Weights of a small CTC audio transcriber: 19000 steps.
Rows from block 8 of a small CTC audio transcriber, named by matrix and row number. Rows with one number belong to one channel. Each number is 200 + 20 x the weight over its row's rms, rounded and kept within 0 to 999. All counts start at 0.
After each channel's rows are labels from the 100 clips, of 14976, where the channel reaches its highest value: "strongest on" is what is common among them; "loudest" is the band of the loudest frequency at the time of the peak. Only what is clearly more common there than usual is listed. The data: melodies that start on their tonic, played by one synthesised instrument.
# convs0: first width-7 conv (model.blocks.8.convs.0.weight, 288x288x7, each kernel summed), inputs 144-287
# convs1: second width-7 conv (model.blocks.8.convs.1.weight, 288x288x7, transposed, each kernel summed), outputs 144-287

convs0.144,175,198,203,190,186,207,218,213,195,205,193,202,186,212,197,190,229,155,178,201,134,211,203,172,208,225,162,198,198,188,226,187,201,184,229,207,174,217,195,176,220,227,218,215,171,180,191,210,207,212,203,203,212,230,212,170,198,188,187,161,190,197,213,196,200,210,179,207,187,201,213,177,211,229,201,202,221,182,183,209,202,180,173,194,206,175,155,203,206,231,176,200,209,192,212,191,193,165,205,198,214,218,190,235,159,175,196,136,218,175,202,163,159,203,153,206,223,203,179,197,200,198,211,196,184,204,187,199,175,227,225,182,210,172,190,232,177,214,207,186,205,182,184,217
convs1.144,181,196,197,221,202,233,184,230,185,220,169,214,193,224,183,133,214,211,206,193,156,203,195,202,196,181,190,197,232,213,196,210,203,139,159,192,188,213,208,227,185,205,205,167,211,188,204,190,188,214,169,188,159,164,199,212,180,218,176,204,191,234,217,219,235,182,182,139,208,180,205,231,236,201,216,200,188,217,208,200,200,205,189,197,233,144,184,218,202,192,194,209,202,224,211,213,176,205,210,197,180,186,206,210,208,240,208,178,190,228,236,208,231,201,205,191,205,191,179,175,209,207,187,194,189,181,193,219,187,189,211,196,194,204,218,139,225,176,195,189,228,223,183,180
strongest on: pace: fast
loudest: 1000 to 2000 Hz

convs0.257,191,205,201,189,194,186,193,219,166,181,189,200,197,217,199,188,188,190,215,199,188,198,175,228,195,182,191,161,191,231,201,188,182,215,174,204,203,219,193,190,190,208,210,206,187,199,207,205,217,177,182,162,154,206,223,194,196,180,181,207,215,165,169,184,202,182,193,178,197,188,194,200,190,176,210,212,184,196,213,176,189,185,171,197,204,202,201,194,208,211,222,219,227,201,187,236,214,215,162,200,247,181,157,205,148,191,215,237,221,169,187,220,211,157,179,174,201,228,211,193,163,126,204,173,209,201,208,212,241,196,213,221,222,186,171,196,208,191,204,213,188,206,159,202
convs1.257,178,206,200,199,204,184,191,197,170,204,196,237,180,225,197,175,210,168,199,211,177,210,218,179,210,218,206,218,216,193,182,192,195,170,184,189,183,171,202,189,207,206,213,244,198,218,204,194,223,187,194,221,214,215,196,195,204,225,194,209,199,186,225,199,209,205,166,202,207,260,207,183,187,207,179,235,202,202,199,217,193,191,192,208,218,214,186,217,209,247,206,217,201,165,181,227,185,225,174,200,227,202,215,180,179,213,189,201,211,223,162,194,230,208,183,212,178,157,168,191,210,154,199,191,187,150,200,214,184,180,184,202,215,200,203,217,186,145,232,200,206,208,161,189
strongest on: the note C#; pace: fast; tonic: C#
loudest: 1000 to 2000 Hz

convs0.287,233,194,205,181,200,186,214,222,177,205,218,238,204,220,199,217,183,141,210,225,171,185,216,150,206,206,190,177,184,189,174,201,172,193,231,178,207,205,192,178,214,215,201,194,168,194,197,218,189,199,209,211,247,219,208,203,197,204,198,200,188,218,208,253,209,236,221,166,195,215,205,182,201,196,203,219,215,186,195,223,218,194,197,207,234,171,196,169,208,205,230,214,216,217,186,182,196,201,193,184,195,154,179,171,168,198,231,171,178,198,184,201,233,197,191,186,204,202,204,202,162,197,211,184,180,202,183,202,204,194,236,177,204,225,193,190,169,209,249,202,208,202,182,218
convs1.287,233,197,207,185,161,173,213,191,213,208,218,185,196,210,189,202,240,240,181,198,182,198,184,185,214,213,174,206,203,247,191,206,200,194,225,192,213,200,238,237,202,170,197,205,245,183,188,210,234,183,184,193,192,177,192,215,165,196,209,169,156,222,198,221,226,197,192,198,191,216,208,171,201,199,214,212,188,209,237,253,227,169,201,205,194,149,190,207,202,215,186,195,208,213,182,223,185,195,207,197,167,227,196,141,200,224,197,169,201,170,214,207,212,198,214,208,214,200,193,237,234,161,181,206,179,183,193,223,151,202,195,202,194,179,222,168,213,177,202,179,223,193,190,190
strongest on: pace: fast; the note D
loudest: 1000 to 2000 Hz

convs0.170,196,188,195,218,187,220,206,159,196,155,216,182,177,203,194,207,200,138,193,218,197,188,202,193,214,203,188,216,220,204,198,206,208,191,228,197,164,211,219,208,227,212,200,158,189,197,221,198,199,234,178,197,203,221,221,200,194,176,197,182,184,233,203,232,194,188,181,163,219,176,194,197,201,167,211,232,211,208,198,196,168,198,185,167,206,187,177,194,212,203,183,205,200,201,170,191,214,205,212,201,192,206,234,204,259,211,226,194,249,203,206,184,217,225,185,189,191,216,230,179,228,211,194,145,225,230,188,183,178,182,153,210,191,192,195,183,195,171,192,205,205,221,188,151
convs1.170,205,205,211,236,174,212,173,253,186,169,177,200,219,230,163,180,218,227,182,226,196,198,203,168,202,196,220,194,206,202,189,194,187,194,190,206,193,179,188,185,171,164,194,222,224,192,194,212,180,216,175,206,238,222,182,220,201,202,143,215,182,240,208,172,203,205,184,211,191,177,188,256,262,217,192,183,173,196,205,186,198,203,185,206,214,187,201,205,217,217,253,193,178,210,202,180,202,184,194,203,177,215,202,211,173,196,174,177,191,208,200,202,171,189,202,210,181,156,184,230,186,205,196,224,224,203,211,197,212,207,191,208,182,182,200,203,182,219,144,210,201,211,161,210
strongest on: the note C
loudest: 1000 to 2000 Hz

convs0.137,177,197,203,204,197,182,195,185,216,180,215,227,176,217,185,196,183,218,179,195,191,220,209,159,218,207,206,198,176,204,185,164,188,196,188,186,181,206,238,202,183,242,174,196,201,212,215,187,201,194,199,220,214,214,175,219,211,219,191,193,212,241,180,197,193,166,179,209,223,194,181,199,220,210,217,186,219,182,211,168,239,195,174,188,171,168,189,198,192,186,180,192,205,201,177,186,175,181,204,224,200,204,192,187,185,175,176,182,196,203,217,243,216,197,143,226,231,191,173,168,201,222,210,214,230,162,191,227,199,179,236,200,218,216,196,188,225,198,197,169,205,197,183,165
convs1.137,212,198,196,162,208,199,194,248,205,178,174,195,193,253,234,169,209,230,186,232,225,204,199,193,239,198,210,228,181,205,198,183,208,224,183,198,199,222,202,195,214,215,197,197,174,219,200,205,197,193,230,210,240,203,203,181,177,213,194,222,223,198,200,207,216,186,192,192,192,168,181,194,181,175,206,209,191,166,161,233,146,170,204,182,184,193,218,211,209,216,208,173,208,153,182,191,204,168,211,206,190,182,209,189,186,211,201,202,204,192,175,209,200,204,208,193,190,216,195,159,190,171,231,178,193,218,218,180,197,193,221,206,199,201,162,215,196,177,199,216,202,192,189,195
strongest on: reverberation; the note D; the note C
loudest: 500 to 1000 Hz

convs0.60,219,203,225,203,205,220,180,212,201,198,181,167,197,184,202,169,224,196,198,193,202,204,190,200,234,180,176,194,201,213,224,215,189,196,193,198,186,141,210,201,211,168,211,222,194,187,107,183,211,160,223,190,175,201,195,192,225,204,187,208,224,202,169,202,212,151,198,200,220,196,218,181,208,231,204,184,196,198,210,187,239,206,189,196,207,204,206,183,202,223,167,206,186,203,165,198,184,188,197,142,217,189,200,177,197,224,172,225,191,186,208,172,200,179,186,192,204,207,173,229,196,209,211,213,206,170,272,222,192,204,237,216,190,224,198,187,186,206,218,185,238,211,184,208
convs1.60,169,194,227,182,165,193,191,225,184,166,249,224,213,196,176,216,157,217,191,222,183,198,227,208,226,244,192,198,230,195,208,199,200,221,246,205,187,163,218,183,240,201,177,206,207,197,200,207,162,147,189,202,163,223,202,213,170,196,244,174,168,199,270,215,180,200,206,160,194,203,186,169,192,163,197,214,203,204,219,201,161,206,189,191,176,215,205,209,193,185,199,203,207,225,217,205,197,206,199,196,202,217,195,202,195,182,219,202,227,185,157,204,197,192,183,198,187,200,197,206,221,196,195,199,223,188,177,196,183,201,219,185,204,195,203,182,192,183,197,221,201,182,205,195
strongest on: bell-like; tonic: G#
loudest: 1000 to 2000 Hz

convs0.203,211,200,197,189,200,183,213,237,237,199,195,218,203,204,202,205,195,209,210,196,183,206,199,190,222,203,223,219,207,184,137,210,230,187,200,207,233,191,184,245,209,207,222,187,193,225,230,243,223,213,177,227,204,193,169,202,193,192,203,210,218,188,205,214,218,166,203,203,186,172,195,207,193,202,181,176,213,217,198,203,195,211,210,201,215,186,166,188,149,199,212,195,218,204,211,204,188,194,186,225,199,189,211,234,210,213,178,217,178,224,206,190,227,226,223,169,194,160,188,226,211,218,195,220,181,201,185,197,189,156,239,196,204,197,245,195,196,209,225,200,189,212,204,189
convs1.203,196,204,192,241,228,185,152,200,200,190,217,194,174,203,185,208,198,203,172,179,189,202,208,189,213,242,180,190,196,192,136,158,221,194,185,197,200,199,189,192,238,185,207,208,189,170,204,197,236,191,197,210,201,235,212,207,204,207,201,155,203,191,212,192,212,177,205,202,198,203,201,150,247,169,213,241,161,196,181,231,191,183,181,163,232,195,201,204,192,191,194,213,197,195,204,184,188,170,196,201,177,199,193,198,211,219,207,188,227,183,194,201,166,195,210,194,195,168,209,236,236,193,205,194,186,203,216,190,203,178,204,200,202,193,209,196,193,226,181,179,218,166,216,239
strongest on: bell-like
loudest: 500 to 1000 Hz

convs0.183,188,198,215,180,206,210,194,207,178,190,228,188,193,186,193,174,215,187,167,207,192,210,179,181,197,183,215,186,246,153,203,206,169,205,180,183,206,186,221,169,225,197,182,177,237,179,115,210,181,214,212,211,198,213,177,184,201,185,215,162,243,201,209,187,214,224,221,168,233,206,202,198,193,173,203,165,209,175,219,221,217,221,206,237,202,168,176,208,210,223,167,186,203,141,184,219,193,211,184,217,175,186,223,208,205,209,216,199,204,214,227,216,181,201,200,218,187,194,199,203,193,223,211,215,209,200,234,190,224,181,242,206,210,224,245,192,199,211,212,160,208,228,199,212
convs1.183,202,182,200,189,168,175,203,195,208,215,233,146,158,228,185,195,233,206,185,206,203,199,187,193,194,181,214,206,168,185,209,191,209,212,203,215,221,227,189,216,208,192,151,177,205,185,199,197,199,210,174,202,228,237,199,187,190,185,226,210,163,208,194,259,197,219,183,190,186,196,208,189,180,230,231,205,206,196,186,237,190,186,177,190,152,230,211,230,209,173,213,196,209,179,177,141,188,213,193,197,197,207,202,195,216,202,191,226,185,134,196,212,208,211,203,198,183,195,193,246,201,187,191,204,208,210,222,219,200,212,261,248,225,220,208,185,200,190,181,179,167,200,205,229
strongest on: bell-like
loudest: 1000 to 2000 Hz

convs0.79,203,166,206,192,194,236,219,215,206,193,186,193,201,215,191,165,221,207,200,204,204,208,202,193,186,216,201,194,200,181,216,227,207,165,210,204,185,164,211,166,215,207,214,184,194,173,135,181,210,206,217,168,197,202,194,166,183,179,189,171,207,193,185,174,198,190,201,187,220,203,193,214,229,251,201,233,206,196,224,235,225,182,183,212,179,181,164,215,182,227,200,214,181,214,150,228,186,210,178,201,159,218,211,215,209,196,183,184,182,203,204,196,203,220,177,211,198,230,177,204,172,221,179,193,237,186,187,200,176,219,225,199,215,218,231,181,193,225,172,179,228,210,213,203
convs1.79,206,192,196,230,186,253,232,222,186,198,216,194,210,216,145,220,202,202,199,211,167,201,193,189,217,222,162,203,231,152,222,198,241,174,216,191,188,166,200,229,209,186,193,228,196,182,208,199,194,214,181,197,188,214,201,224,186,213,210,214,184,208,210,233,219,191,182,179,193,198,193,188,207,207,217,205,203,250,192,213,172,186,187,189,206,200,210,212,194,180,176,202,205,217,202,203,188,209,187,197,212,209,200,210,201,183,222,175,243,163,197,202,207,168,215,191,189,201,181,206,219,226,217,228,238,201,194,201,173,180,218,217,202,190,190,179,196,217,173,195,206,182,196,188
strongest on: the note G#; tonic: G#
loudest: 250 to 500 Hz; 1000 to 2000 Hz

convs0.96,188,192,177,178,190,196,208,201,215,180,209,176,246,250,179,226,211,198,250,183,205,193,222,161,205,189,204,195,189,217,207,219,226,249,145,189,201,207,199,231,183,193,185,209,197,213,207,205,197,204,187,188,193,243,206,249,207,195,193,188,155,231,203,192,185,228,176,198,211,174,195,207,191,177,188,192,198,200,198,204,188,216,196,180,174,180,182,200,212,206,204,189,205,212,182,207,205,190,198,226,215,206,213,212,193,212,216,202,234,202,246,199,226,189,215,209,187,198,221,233,194,176,215,162,195,147,245,217,194,200,184,190,186,204,165,203,214,213,196,213,156,229,165,184
convs1.96,236,195,189,207,197,172,189,194,191,179,188,191,168,202,188,202,193,174,188,205,209,200,247,213,202,219,213,212,197,217,214,181,176,197,214,180,167,197,237,224,207,175,191,240,204,207,203,198,232,192,186,202,250,188,186,214,184,205,162,228,186,205,232,210,200,194,180,210,195,200,187,202,231,198,195,205,155,189,192,210,189,174,189,215,218,203,225,222,201,195,205,144,204,190,195,188,189,224,220,199,209,199,199,200,188,224,179,191,189,174,202,197,207,200,209,193,189,200,212,197,211,188,217,218,183,158,197,178,184,227,175,183,202,190,218,183,200,205,197,201,228,154,197,187
strongest on: reverberation; bell-like; bass guitar-like
loudest: 1000 to 2000 Hz

convs0.14,177,188,195,211,198,209,216,205,236,203,230,201,174,197,221,200,214,185,215,177,220,213,195,214,199,220,213,264,213,158,202,167,199,219,177,209,201,168,193,167,223,198,197,203,205,189,244,179,170,180,195,211,170,228,192,200,181,177,226,187,167,167,236,213,188,206,184,207,177,194,224,185,176,199,214,200,219,170,213,190,209,196,193,190,204,185,190,204,161,221,188,183,186,184,226,204,217,184,178,230,188,218,163,210,202,198,212,207,180,233,204,203,195,259,212,214,195,197,220,201,181,209,206,199,182,195,177,182,168,157,209,198,220,195,164,207,215,158,219,177,184,187,246,177
convs1.14,160,197,217,234,234,204,177,175,221,192,194,180,205,154,219,204,186,205,225,194,232,207,181,188,219,170,213,192,170,169,187,219,182,204,189,204,202,198,198,215,227,212,201,181,230,191,212,195,165,203,194,197,204,202,169,192,211,209,206,188,189,187,156,180,231,194,162,178,203,165,201,221,226,212,206,215,176,196,180,192,246,165,172,192,175,229,183,211,201,229,187,224,192,180,222,224,187,242,206,197,166,201,202,194,204,225,202,182,206,211,197,195,242,190,187,196,200,182,189,204,186,189,190,209,180,230,196,201,176,186,184,211,212,204,219,210,170,187,149,187,180,193,213,192
strongest on: pace: fast; marimba-like
loudest: 500 to 1000 Hz

convs0.166,176,143,172,197,203,179,196,205,205,204,160,215,195,224,193,234,141,226,196,219,199,225,231,213,201,205,208,181,189,165,213,206,182,252,218,168,181,198,171,220,197,163,165,188,169,214,174,208,212,176,206,205,194,201,176,176,204,170,203,155,188,201,192,198,175,226,211,200,207,196,213,206,233,184,203,191,186,189,186,215,186,213,194,184,200,187,162,209,210,238,217,193,181,219,176,189,159,218,172,204,215,193,215,198,196,206,198,197,164,180,192,183,196,178,166,222,212,233,205,222,171,216,205,209,204,174,190,221,245,203,201,213,201,206,194,182,205,209,217,192,214,216,186,206
convs1.166,221,202,191,209,213,200,181,151,194,192,198,222,186,218,176,196,180,186,206,217,229,205,187,186,227,157,232,209,181,176,212,201,215,195,213,184,199,221,202,194,205,148,203,224,200,178,197,195,209,221,184,194,231,179,203,199,185,209,220,202,179,219,198,195,200,167,163,187,200,209,195,191,215,235,210,205,222,194,207,229,204,216,198,184,206,197,197,233,209,227,216,181,205,179,208,160,188,218,184,196,202,192,204,179,188,169,199,183,239,202,154,193,231,212,220,194,170,219,201,206,186,251,241,182,217,208,208,196,173,232,185,224,203,202,193,199,196,212,177,221,211,173,174,256
strongest on: the note C; tonic: C
loudest: 250 to 500 Hz

convs0.153,222,189,218,208,199,199,173,202,194,215,209,225,186,150,211,183,216,186,209,175,189,228,181,180,215,201,198,203,219,264,202,160,207,165,198,199,231,192,201,202,204,210,207,199,191,186,191,227,213,199,194,213,174,194,233,182,211,182,239,197,182,204,182,247,207,178,206,198,211,194,197,170,167,200,169,207,202,154,159,194,243,197,193,204,204,199,214,176,229,178,207,174,219,209,193,199,214,216,203,184,196,198,189,176,188,208,222,195,198,209,194,221,209,190,206,231,236,209,202,184,237,206,184,209,191,212,219,226,236,185,207,217,180,223,191,224,212,216,206,191,175,147,192,211
convs1.153,189,185,191,196,211,194,245,206,196,168,166,166,204,176,183,216,190,204,197,195,182,200,182,227,194,187,196,197,198,188,229,201,206,193,202,186,203,190,207,252,189,212,249,198,180,185,216,198,171,174,188,213,211,177,196,170,187,221,192,234,221,206,173,219,200,205,168,208,195,225,199,210,168,195,181,207,189,197,210,209,165,221,192,227,199,245,182,210,193,188,194,179,186,183,198,181,224,217,147,202,219,178,202,240,179,215,195,190,240,205,215,204,168,220,191,193,192,186,177,183,172,170,184,196,222,212,198,188,224,198,206,199,206,203,230,213,169,179,233,205,186,194,168,192
strongest on: pace: fast; bell-like
loudest: 1000 to 2000 Hz

convs0.74,191,148,194,181,187,203,211,219,176,157,219,207,188,225,180,180,214,185,213,209,194,222,223,217,222,213,192,202,192,197,166,197,193,221,216,167,209,216,198,228,199,205,182,171,186,179,193,208,193,152,201,204,171,211,202,193,166,190,235,187,164,203,189,195,178,223,191,193,182,174,198,176,181,228,186,210,204,191,195,217,183,209,174,199,165,155,167,189,221,196,210,213,188,200,198,175,203,188,206,196,191,191,220,198,218,191,241,209,190,212,185,209,191,215,174,192,241,206,221,206,172,233,217,201,206,205,215,209,235,223,190,190,223,201,197,175,182,210,233,208,235,182,150,201
convs1.74,167,200,179,234,182,195,223,171,176,211,220,190,175,204,183,211,161,189,218,229,190,202,207,187,214,166,238,219,184,203,180,184,219,175,183,194,203,236,178,175,213,177,190,218,190,187,201,206,230,171,193,203,188,188,203,212,196,181,194,187,205,203,170,201,177,172,162,190,197,182,179,177,229,197,191,163,196,197,235,218,174,192,215,162,200,187,175,227,192,204,222,187,225,191,191,190,205,194,161,199,197,174,200,156,190,193,180,174,242,192,188,205,227,201,175,195,191,232,199,203,234,199,224,201,234,168,208,185,183,218,192,222,204,201,207,196,222,196,183,192,210,186,171,215
strongest on: the note C; pace: fast; the note G
loudest: 1000 to 2000 Hz

convs0.32,180,228,212,195,198,248,196,235,232,184,215,172,199,228,182,194,216,204,212,194,208,207,232,179,157,200,195,205,205,150,198,191,216,166,216,231,196,188,166,224,182,225,194,194,213,152,205,209,208,210,239,218,208,179,219,176,209,176,214,179,182,183,222,178,185,217,190,153,231,219,207,188,163,210,211,203,194,203,206,215,179,202,198,152,208,217,145,206,192,208,216,207,201,207,180,186,186,188,171,234,204,223,207,220,203,190,212,209,173,175,231,205,156,200,220,221,171,218,194,172,225,205,144,184,213,205,188,203,176,184,218,186,222,190,152,190,170,186,207,181,184,208,206,188
convs1.32,185,205,251,206,193,205,191,205,190,242,188,200,213,210,166,211,202,176,173,215,238,179,168,185,191,208,194,208,238,168,210,216,196,150,217,177,205,185,176,216,168,186,201,192,176,193,202,209,158,220,224,203,207,182,183,176,222,208,198,202,184,219,182,230,210,222,191,202,220,198,155,200,211,233,203,186,217,212,172,182,189,199,199,198,188,195,188,211,213,178,219,207,199,184,185,198,180,188,242,207,205,213,181,203,188,214,198,186,203,215,187,197,253,195,195,206,206,189,185,203,209,190,206,148,192,261,215,223,224,206,175,232,181,250,206,193,240,197,177,200,171,213,175,206
strongest on: pace: fast
loudest: 1000 to 2000 Hz

convs0.53,184,208,199,196,194,225,220,180,123,218,191,201,198,219,199,192,222,208,215,201,189,201,186,218,191,181,216,91,192,196,197,200,226,180,172,178,218,210,217,218,215,218,202,182,164,204,201,196,207,211,184,189,230,186,209,166,179,204,201,232,201,181,211,216,188,222,190,200,189,165,173,175,194,182,192,213,188,191,221,201,187,201,234,181,175,193,168,202,229,205,208,183,190,198,203,218,211,214,181,191,175,178,213,178,177,197,210,202,182,181,197,173,208,164,167,190,207,214,188,185,202,184,195,168,212,209,198,200,185,229,197,177,203,192,183,212,206,177,171,216,203,180,161,181
convs1.53,218,198,195,191,234,251,201,230,196,193,180,219,211,197,227,183,193,163,198,169,181,196,181,186,186,231,213,235,208,192,199,217,195,189,233,201,183,204,177,187,190,175,222,224,204,200,198,214,223,179,167,216,180,186,215,210,239,209,185,198,224,202,181,184,227,216,191,210,178,209,210,207,243,198,190,203,173,213,190,240,215,179,204,186,203,221,179,221,198,175,206,203,208,205,180,213,192,180,208,202,185,234,187,176,184,202,181,194,217,212,210,172,189,215,187,205,197,194,207,204,204,194,182,186,198,196,218,216,184,226,209,183,200,174,217,178,246,190,252,171,202,213,185,197
strongest on: the note C; bell-like
loudest: 1000 to 2000 Hz

convs0.120,221,184,193,211,228,179,210,191,207,199,201,217,219,233,206,234,211,207,199,166,196,172,222,214,207,216,205,224,211,238,158,176,187,221,203,209,204,188,180,214,210,167,188,200,176,208,211,204,194,188,186,204,183,216,192,227,218,192,199,216,197,212,172,213,196,189,220,194,206,191,195,196,219,159,155,217,198,190,182,228,168,219,200,204,193,189,232,195,207,197,185,177,185,202,201,164,212,188,195,211,206,191,188,180,199,176,204,218,209,200,200,175,193,218,194,208,206,150,218,229,181,149,207,186,197,211,191,219,210,201,180,178,129,190,203,192,229,184,241,229,209,206,161,185
convs1.120,229,204,204,183,206,173,132,196,218,209,203,196,185,177,218,213,213,198,208,253,201,200,162,247,190,187,211,224,184,240,169,198,169,202,187,212,205,207,204,203,203,162,180,199,225,212,204,206,193,206,212,193,228,199,196,214,186,191,175,175,192,205,212,216,199,196,173,209,208,199,183,196,208,138,189,207,202,206,195,204,210,183,204,205,167,206,221,198,191,203,219,187,207,219,192,200,179,230,247,193,232,186,204,208,201,180,166,199,194,190,197,195,207,202,196,201,219,166,225,237,215,133,182,226,187,217,184,166,206,222,181,193,245,214,195,192,185,144,184,243,214,190,191,166
strongest on: pace: fast; the note D#; the note A#; bell-like
loudest: 500 to 1000 Hz

convs0.154,188,155,207,167,209,211,219,198,175,193,194,206,209,208,189,177,207,223,217,180,212,196,201,220,197,193,183,178,197,202,196,184,219,195,192,182,228,193,213,200,239,195,211,209,236,206,183,228,196,175,189,175,213,194,148,226,212,180,195,215,226,188,187,192,204,196,190,183,197,183,202,207,190,152,177,175,169,215,192,195,208,192,209,195,226,204,240,198,184,203,198,187,240,200,181,207,199,218,229,167,219,206,212,215,198,207,196,186,193,169,170,182,212,181,181,215,171,182,203,194,206,182,177,178,185,189,202,217,239,182,220,193,152,209,218,170,196,141,198,175,157,230,178,179
convs1.154,166,190,153,213,213,205,216,191,201,192,216,221,188,193,202,190,233,164,242,206,217,192,178,161,199,174,212,202,198,211,213,200,215,184,207,193,170,213,187,201,205,186,228,233,215,178,202,209,184,143,188,183,190,196,199,185,223,225,209,252,199,205,185,202,197,233,183,210,204,215,215,211,250,198,214,212,210,210,216,179,193,199,171,181,197,227,189,220,197,235,178,227,223,219,204,202,183,197,186,204,247,214,200,222,191,239,192,169,175,185,198,210,238,207,209,209,195,207,203,214,184,211,226,230,181,169,204,188,203,222,241,211,201,196,188,184,190,179,217,237,228,194,170,219
strongest on: the note C#; staccato; tonic: C#; flute-like
loudest: 1000 to 2000 Hz

convs0.3,203,172,214,154,181,217,205,210,203,191,221,161,184,212,214,195,212,210,217,228,168,189,192,171,204,189,171,217,233,198,155,211,210,207,201,210,184,194,219,209,205,231,194,184,209,240,173,207,192,200,193,207,212,193,207,197,196,184,201,194,201,237,204,200,204,224,175,183,228,190,212,209,179,182,196,173,210,207,193,208,203,184,210,205,190,218,212,191,206,190,223,193,170,233,174,197,194,170,212,201,242,187,225,200,230,213,200,197,193,184,214,224,214,218,236,226,185,176,205,203,202,219,211,134,216,213,212,202,167,178,196,196,208,222,213,185,207,181,210,197,186,214,173,201
convs1.3,228,192,189,239,205,215,162,194,218,188,177,221,199,221,163,213,223,191,172,204,186,204,217,184,222,194,204,188,196,184,154,211,238,186,188,205,214,215,195,184,180,161,182,201,198,152,194,212,176,200,190,193,181,175,193,223,190,218,157,212,191,230,183,194,240,205,206,201,194,180,223,219,191,203,194,194,193,215,245,218,174,189,173,215,220,193,202,177,193,192,234,183,211,224,197,190,197,197,171,199,203,228,204,216,182,196,129,206,214,197,189,210,190,211,229,205,203,154,210,202,184,182,185,196,211,201,204,193,190,188,171,206,203,184,193,219,225,169,148,213,206,198,181,200
strongest on: the note C; tonic: C
loudest: 1000 to 2000 Hz

convs0.6,219,134,192,195,176,201,194,213,214,187,219,228,198,227,187,167,201,184,209,190,193,191,212,202,205,211,215,208,200,215,124,201,240,186,226,169,210,210,179,233,224,205,186,199,192,184,205,194,209,188,210,187,177,185,181,180,174,209,244,184,193,188,161,207,199,206,217,209,206,221,227,220,193,189,152,212,219,198,200,205,189,222,205,206,210,174,173,212,212,197,210,190,183,148,193,174,184,191,208,196,205,205,198,185,168,206,245,228,224,218,211,179,184,217,177,217,192,219,205,207,177,206,200,211,196,185,193,226,229,211,219,188,186,202,190,203,189,217,210,198,218,149,183,184
convs1.6,190,208,196,237,189,208,185,179,193,208,191,194,172,181,183,180,206,213,206,181,174,197,216,192,194,185,254,201,173,216,174,203,216,185,157,207,219,243,182,218,177,168,201,203,212,203,198,197,212,211,198,209,158,203,216,175,212,207,178,214,190,193,159,208,206,194,165,204,197,219,196,180,204,202,163,193,194,226,193,191,184,206,222,182,178,241,183,202,196,181,209,191,207,141,225,194,196,212,195,195,193,189,206,179,206,213,190,222,241,201,214,205,215,205,177,204,196,182,211,233,229,215,208,207,226,215,207,167,187,250,237,193,209,201,189,174,208,202,194,211,189,203,187,193
strongest on: the note C; pace: fast; bell-like
loudest: 500 to 1000 Hz

convs0.65,191,201,205,173,216,235,229,191,190,184,191,146,192,193,210,180,195,192,207,216,233,179,194,206,204,167,186,182,180,202,191,194,206,216,167,207,231,224,204,189,203,197,174,172,226,201,192,193,179,236,217,195,228,178,167,191,202,195,219,167,207,211,177,211,176,201,196,213,210,215,197,170,180,173,181,190,193,178,236,175,196,206,174,206,230,190,155,196,187,207,161,198,190,178,180,214,225,199,207,187,215,178,214,211,183,223,213,150,188,201,225,186,185,185,194,214,213,189,235,214,214,184,161,187,183,214,237,177,167,207,168,232,193,203,211,212,148,213,182,221,178,182,181,211
convs1.65,177,205,205,230,179,229,224,247,184,232,221,240,211,174,183,208,186,202,204,233,206,198,240,195,213,246,154,205,238,204,186,192,207,165,216,175,228,214,162,213,167,173,224,203,206,183,208,191,179,193,183,194,137,199,200,216,203,188,210,215,173,225,217,192,202,208,169,184,211,192,200,196,222,198,197,194,196,212,229,212,193,198,199,156,190,218,194,199,189,199,167,204,198,207,232,221,200,213,231,197,205,207,201,216,194,205,193,156,210,212,197,217,199,176,198,198,185,186,217,230,215,219,198,215,196,205,203,199,166,208,206,206,188,220,211,203,217,226,211,198,238,220,193,238
strongest on: bell-like
loudest: 1000 to 2000 Hz